config = dict(
    model='contrastive audio-text model',
    train_examples=78125,
    tokenizer='word',
    loss='softmax',
    encoder_moe='top_k',
    text_encoder_layers=8,
    text_encoder_mlp_ratio=2,
    text_encoder_head_dim=16,
    text_encoder_moe_every=2,
    optimizer='muon',
    muon_scale='match_rms_adamw',
    batch_size=128,
    epochs=3.3,
    final_lr_fraction=0.05,
)
Rows from block 9 of the audio encoder of a small contrastive audio-text model, named by matrix and row number. Rows with one number within an expert belong to one neuron, the router's apart. Each number is 500 + 25 x the weight over its row's rms, rounded and kept within 0 to 999. All counts start at 0. Numbers have three digits each.
Before each expert's rows are labels from the 100 clips, of 14976, where the router gives the expert most weight on average: "responds to" is what is common among them. Only what is clearly more common there than usual is listed. The data: single English nouns, adjectives and verbs, spoken by a formant synthesiser in many voices. In brackets: how many of the 100.
# router: router (encoder.blocks.9.mlp.router.weight, 64x160, trained with AdamW), inputs 0-159
# up: expert up (encoder.blocks.9.mlp.up, 64x80x160), inputs 0-159
# down: expert down (encoder.blocks.9.mlp.down, 64x160x80, transposed), outputs 0-159

# expert 63
responds to: /b/ (37); muffled (low-pass) (35); /ɪ/ (35); /g/ (33)
router.63:499494509499497514517512486485533474494527519519517508506479513469486507470460462493537517456532504517504479478545450488545522498490463492517514486488527486534520525482498509478504517490510477496498552494528480505532496511534484540469496488494467497526512482537526517447530495452437509512501469523485540523475432499500533540490506480512475458519526492528543481509479517505488502475495514468493494533532553504471528508508527488506502500467472511508450511484525576471458514468496518
up.0:500458475491501542511520543488455484527507472504473479493467515509533490520487479503466500440450508545541508535502490481461494490551490518519483520502467492463456483539487539460499473507508509532524511499539485475501520523497541493483512479480550566513494483524533499486533502506513479511556508484497504515479462464504495506514477517488456508515509484467507498531548533506485506502481497490508498524508475554529481485483493517494511479512529532470465531529499478544523488455462488
down.0:520515512541502550502481504501512495470481501494531505541487484523544480505494484497505521509477531459492475446477488527469493485495489469538481529499508478493494534498488504523479471469496509500514556463513481517485453466548467502512477521506489537507536490450527460498514508521504548494504500522496464482520472465454487483487501441515528488457493525509490477490528505495552544488494530451517504505511481460543519519486539502460532520543519505545489481485521527466511507474538483
up.1:511499506503471450524501448533514482510480489498512495523529496512551528482443491522495534532513500503516500488480482468488474505486505496526556528530496430491545516495511442490514516486504525462530543537534481488514483446460500499539531494507518469502496537531497491532526504499479496483508478502512485515510488516488474479510508531496452478509543507478516481469462513481523415479489485503491507555528495515527482461500495508533492478502462512551508480483490513495504541490509476
down.1:472443490503476447490488475483496517501538493505512533476496468523485488472514520504501462515562484518500580512474523449495502485513516481510498495473475512517513511450475492514491471501502505493504519496505491487520490472492533484447476496507494521495506508470491493490515488528496505463454525515464490505459483492479467491514495508558514498545516488547508485476500501504463488483485493495467490468500516454525426507527500501562517503532498507555505504551506450501440468514513497
up.2:480471492493503498521485519519514489488490538516473488530540508521530492516507443501472486481476507514475468520505565454481513490509490513473540491492573525518547469548485437484473501507502477473491516514506525472537505481507549510512501534505522493515504471485538491505481487501466471534499519493506538501490466482530513497495542502495502516472494456456565490474526480488486479480501495467506498553489526518446483490512512500538479482494476473531530465445527500531481504488513485
down.2:495476458489485484491513543494539519497522508467468537542469513497507491456507508509525492520495483551531543547506550494514508495515511459480487497501509513504482486515504513511548512472477467500519490524485516453498488463517532527485524509508475497534523538509512475496471479508531528541484489503496494497479494546478465482506512461496537504504465500524470461495486522503537531507484509532535529498512463475496458550495505480478535547535435509519496530472464520453472455522477519
up.3:484516517482525512485479517512537495471544519522510513478526531476466502456536552497443481483539499476494494454493509497509503506478485493526518520489501499506510489476487460526515450478470519492501527491556499503497481489492434513482499530523516470466480497522495480508506520507526511494464499524482508503504529470525486483524510459475513505490484511490503493516522518511514489513516509462519525563559506477496462501490503454485507470489478481456499488537523494409550478485561532
down.3:476467524500479477493532486496482473510530477508461548501504505505460464506506511498472479479501502480509482484466460487509486494486519529504529499551477496495532536506551503509483518512493501467491473533461516496484478480456491550511477488455528463543508472532510509471503499486503470469501511467478508526496577481523493499535496532509494497521513462451495507523519472477504441540506474504447493549500518486483453482487512482469516531496493505469516518550495483475464482550476527

# expert 34
responds to: /k/ (100); /ɪ/ (38); /ŋ/ (26); word: king (26)
router.34:490479516529542514486536479526491500467498467557532483512526458489542474502519499511497536469501513461488496472513509556478516511514526484547479522493508511507448463514526503501531474505522538515490517459520517487498503531498485486496481518463497530483507488487507512495467498521493526507447475472520498525470509499544512480498504488526547480550568457484461443508520495532481511462457519460540519484499477499512489506519523514489459517550481525502506504485508466528538481494466509
up.0:474550560515468514513506508499514487529519498482529507499507517521508501489511424496487525497484484479516512559516523497469495483518486543508492509429492517491471484484450471527511494497463467484534463513453458517525501490492521514509484509523508464523513486469498489523511491521509478494486503550512475508526493500471501491499521491530513502490549486485490514486462508552457482472505515476475508496582461464512511520446516478475499464465439525517475529480522515513494493502497508
down.0:461513485540503526474473513521493503496505545511447516503495514513483530522453498498495525519508500489513516505490496510499509528495487488507538496490524493467554513527453522557512524534500502488537531490494538489545496521525523507478502494531485499478494512535482472461515513501494501535491518453434513512489462461545491493516522478478548468507481514493507463450453467560512499471480495503462510484522485519517486471453509508480559476496459530541528478500506536519487517469506516
up.1:510508463503471517501491516445500496502485492489547472506481537505485510505473498487445477507506527492491517571474517487509505500457474502449498504520537572487536502453462536511488484495536480475504523497537534494488491499483485481499485550486498519534533485481526484540473552473506559495494452466479493495502494499461464513471488475472510431469495476472496527513477488491506524450508485493509506489523496514521531486530496499499556522500519519471521457515488495503482482501487517
down.1:454458495535527465508473542445478506474487483501517534496490488492479504459478519490495478495509524522539517487499491477551494496476511559502485544498496502538510490505499514472535469515494466470504477502498509539507502530501527485461446465468477530460516480517493506526507539499471504468516516465535502465490511472476477521524498476498488530534461501477459546526511513513457458491537512482498509509497466528518514475537465483438536484501524445510521518510520502537522515508489492
up.2:511512468493502540541463501528485442541513492531474499512534542523537531514471530489525469533522506477503516481512536532471472548534512481524512517492495521460488512498481515481508502464517502504476499500477477444487487485478503518539522526498542546546470502499492554521484472519468515547501468490483506504487488475505509512522526483519499490490516550515437505478498495471481463498501509484483496523531507507520506515522508447501502513487427470547498463468470485524500524500516468
down.2:503506470439449534517479499548467531456541497495492506501530549488491492558511445509469501483494477518537533517482501516468496470500501500493506528448466487455474500564452464511510518512519499487471551502491508524500487472502494513478535481495514527497498515507519486495546485520494498490474532484482509479530470494519471501459518509459501463471540472487524514482530491493517476530543474537501514500473521506485538495520466508518511474472482517541542491500495475488458481524503491
up.3:495487466492495539513494474514460461501524518502500495529469499547473494469468529493492452521496520517514486471525527505487510482489457496470525491499517480472494489526536486500533474505486547525454488495513490514481540501498473522509525507456526536497510496500509496475500482510471507520480489510473515509528436542505525498568496527512562517497491477501466551524559510435529481485496478502479535494444505532478517520491547473488480480475484488467467508467508511494469474518508536
down.3:488479508467482518519498510448503482486420479506514482518528496498513433491502544489498452522516510468491503511519525477514459472508508474492487452459507511536488506542552490504483514518451519482478496493484500485494510540529529505431465546507513523496526513513477547519486491530536492498494481482493518479484495466505485500499501443509489514510511509533494513482524506472449527534523492493502518557509557493473521530476467493507489550488449487485504510467476502497475494516493508

# expert 6
responds to: /ɹ/ (77); /ɑ/ (61); /b/ (60); /oʊ/ (57)
router.6:491552477483522506509555526481487501514476454473532518469464514501480486557529505525507507518503491433474512488465443488504494485528465496522492503513465458508475484469502499486497513469494497456493510513484518504464487491483470533484500494511479532515522479526514502500533488492522490477494489485527511492513527527497476478491446496468465439535460509489500528474474491554544491508522525449509494503439492485502490482473498522528486498502508523541477448528540540507513520533470485
up.0:505504477494526519518510517498520473516496493503501534527471501490495500520492513500483504518513552497469529542506527505475533487480492476494513514534519443469502525555471411522490492450512503493547536499501489533520530493493524533504534559469492429494510499504495516533509494498502484497510495522469460468535487511499480502495519538507499479486486475452518508460466489459519499493515498473503512483472515553521563480447494496465471485502485503520466475478529542505504501495541510
down.0:487503531528461567529506516484503485486516468508514505475504478464527469487493495494495467485518550530510487506531488517511485467492492497514503486498478488433474490444543514482518503510541502512504487500491470500484482464503482528434519526458490510507477494505518450477518492526547562502520515489481506502540457467481494488503531508509481525497492470527498450478471507499496522481482449526509476475549536518521458514520490469532510474516480486517505506463451479526474484488470544
up.1:522522481544524496495562497512441528456525481509509540494496484517443502484494497530447477504527467514565538539481576504508517482487497499513527499513470509461475497489473511468507536535480519496487504492509494499517514477493456526523465538503494437494497501470494524484465532509500540500505490499529494493504459491488493482521469493508489514477511508537508499514503485511454461504496487482498503526559498441505469487485529497499523504500510519544492462503486515448525539500484500
down.1:544479486480477459505522505505492440523503512495498544492518516471554528490516536521496515487443489474510497479526478520474491499494495533522481557551505548499503452469440494495481497514534502515469474437529506487486498516489509481510509489497476547463489501546533494483526527535508482522525496505527527551518455497493482469515560510469503551465510518489526504492534531499495484478520512496475521469483502496517488493540459526509498477481489470503501466499501494505498482452503523
up.2:516518515527531536518513498525493505471507472528534514463503506504502475523499478497518535487494524511449525523507469481473515512510512497445493502504508509542524480522520571459485510502529506479502533513468507474490489488483511517541506476522490473482510489547477497489481501469472519525526501533519529487480470502490491523531512468488492520556470511463457484498505512518509447474504501502489540491511523509470515517485496510591446447442445467522511535528507482501503477515502530
down.2:503512492533528471526446495490523489516496484513529513478506500488462486571491527490494461519496499482492437464473522554480502524505469534504538513497524491518479519534506534537528433498507483508468531504478510480459508473502496487468513510457498460518563512488504522516521514481492498526491495534509534468448506518467503506526471533464455479495530520518551494507505488508496482522505528476475523474504506480503544477489530500484525496470542473487492475502476547530485534488497515
up.3:521509518507506536520509487479472523511475513481518502516498509493512497464526475520474527527490540447497503470517479461518531526467492510481523529484504483480492493558495499484482502529472481490527525510504521485457462471484485522448508503474495525516511536455498497510568516514486472495513477475513511503492505499488490524490530450513499470470477524570475519499509506571492431523534495526495492461481523497476459513508534512472503533496504483514502490510520464485592478506491483
down.3:515532478468514507471485495487492482503523513479514545488488470505524484499488515505506538523476433487491522482557491501502549487535488488486473549473518515508504482494476481451483483542480499523487523488480505506565492490504476532516507464482446528496516517485503494503508522511495523526503484539500511475496484540471488486424485478536458491499473524472469532509523518520480437488497503466466487447478472540526496524446509491498464516537487479497495499471522486544497483520488467

# expert 44
responds to: /ɝ/ (96); reverberation (92); /f/ (25)
router.44:521509542497535500496485531463471534460525522474513518526473497468474517535481520470526518499550523553520547527529496471534489495551511518504486481511467511477494534523494494518501507492484496522511474499493500479510474530487489470547470542490533483538505485521523488550488508510489506490525482504495497549503474499507491487505576518510459473506541504519527503475496516477492512486518488484473485474500481483491541519506458511463493558528506531495537464502551560482519492456470500
up.0:540480520499507465543524518490545466489511514478461458495557490529506518569518500499505505474481493493476514514495532530521481516489516469496481537496525550520506499479464537462519537575506526498477485483475481460535499494499501494521477490536505492475492496497500493498511492467452487504562486468483485499523490493516505530463487501504497489481535534484496509478504506530479433471462472477482447510523476505539507524477507488522507534467517530499534525467501516448484528492499503
down.0:507511516499451532506476474519501492512467542497501479518516532526480465520496508472522510494467519481483523483489474490512489489487475499499508469541478527527485522472486465533479515490571460463412480520531488506488508507494513507463546514449480459510476500504502468523495488489507523512537489488524489497532491545515483509503480482475541480478489540525485517461501518493471546523511539500509527548507520482485501512525477438474470459511474510513506466461490499557518520479512517
up.1:454486468526514482485533472483499476499480479493446503509467551528497490477515548485507467506492488508436501522557535517526508521486522459547529492502459494496514518476472517501473508466507468505533482514521504513464492534533490513470493548506520525500473464489524481453476486498518550495553481475464520521508520512510508515513440484533490525479504527506502495538459499488501487540511457496471493457509504505527518496448471527485466496509506510475501471496476513522532536515470496
down.1:526555486524465473509501469486505448492506492504450498535544457538513525514505491467498468509509511472498504530521499458468476512499502514487534481491532551548489519517483537494521510515499473485490484515564501486490487565528501513495476484483441445502474515461468510511472511532483516507506473528521501513490512486497549519515482466436500448523536498507551522514482503483495488500509500498506470480470510470490522526497513519514429491504473484530492475501490528520499484495519486
up.2:493523462528485537458439519478492517501513497477528523532535487471467480482466541467489473529513493512530525510492476509486516522500532486459523506501490488493520459471520527501485452500515488478508520538493470500493490533487507550458492466535530430503523506496509516515495555482487490467507503487509513469472460562493512499550509536494543506483524466494474471533500512497496493499475517505487554491506503500469516498495490526523517506493478479575480540482512537494529484529470502
down.2:514493455528472494500476483492491475505482479480469522480497526482495504515493515504481513518465459486504518480459480514528484498512483510473443528518518479529463517535523498531504493511488540478478520505503484489495500537523494520501477501537521477505526488482506444545530514484499495518545534510477507493487447424498496482455512453554504470493535474513498485478467465536498490502473542480457526471503464480507515456495507530499499528488424522480487467523483460471467531496487497
up.3:532478543494462483489464518525523456485510494492467492500489461492479497512481508476477507510512490445510515516543495524560486475527476507457463518511490495521493483478523527506519535528517479479543511517478497480495481480483522464471509503506503519513514453524442484519480503484513508532528540480517496496539511499523481507447485524524511467493496541525511520518497474505495433530535503526531462533468544458515501491529480494494501463520526463482476518495538509518499461557491546
down.3:489488467546492565511515512476485514506549528476463526485480473503490538519495539522511515490502474531455503465499538485515513505496508517487488486481482499503483498505525515480500483516530461480499503518508501478509509463494511554501503488506515493467451462510515497495500541494526480548528479526486518467579516533514509467517506511525483510479488526465464493476543531533449483514503512455506476522522460478509535550531535527477484501539523496496523515454505519490491464479498558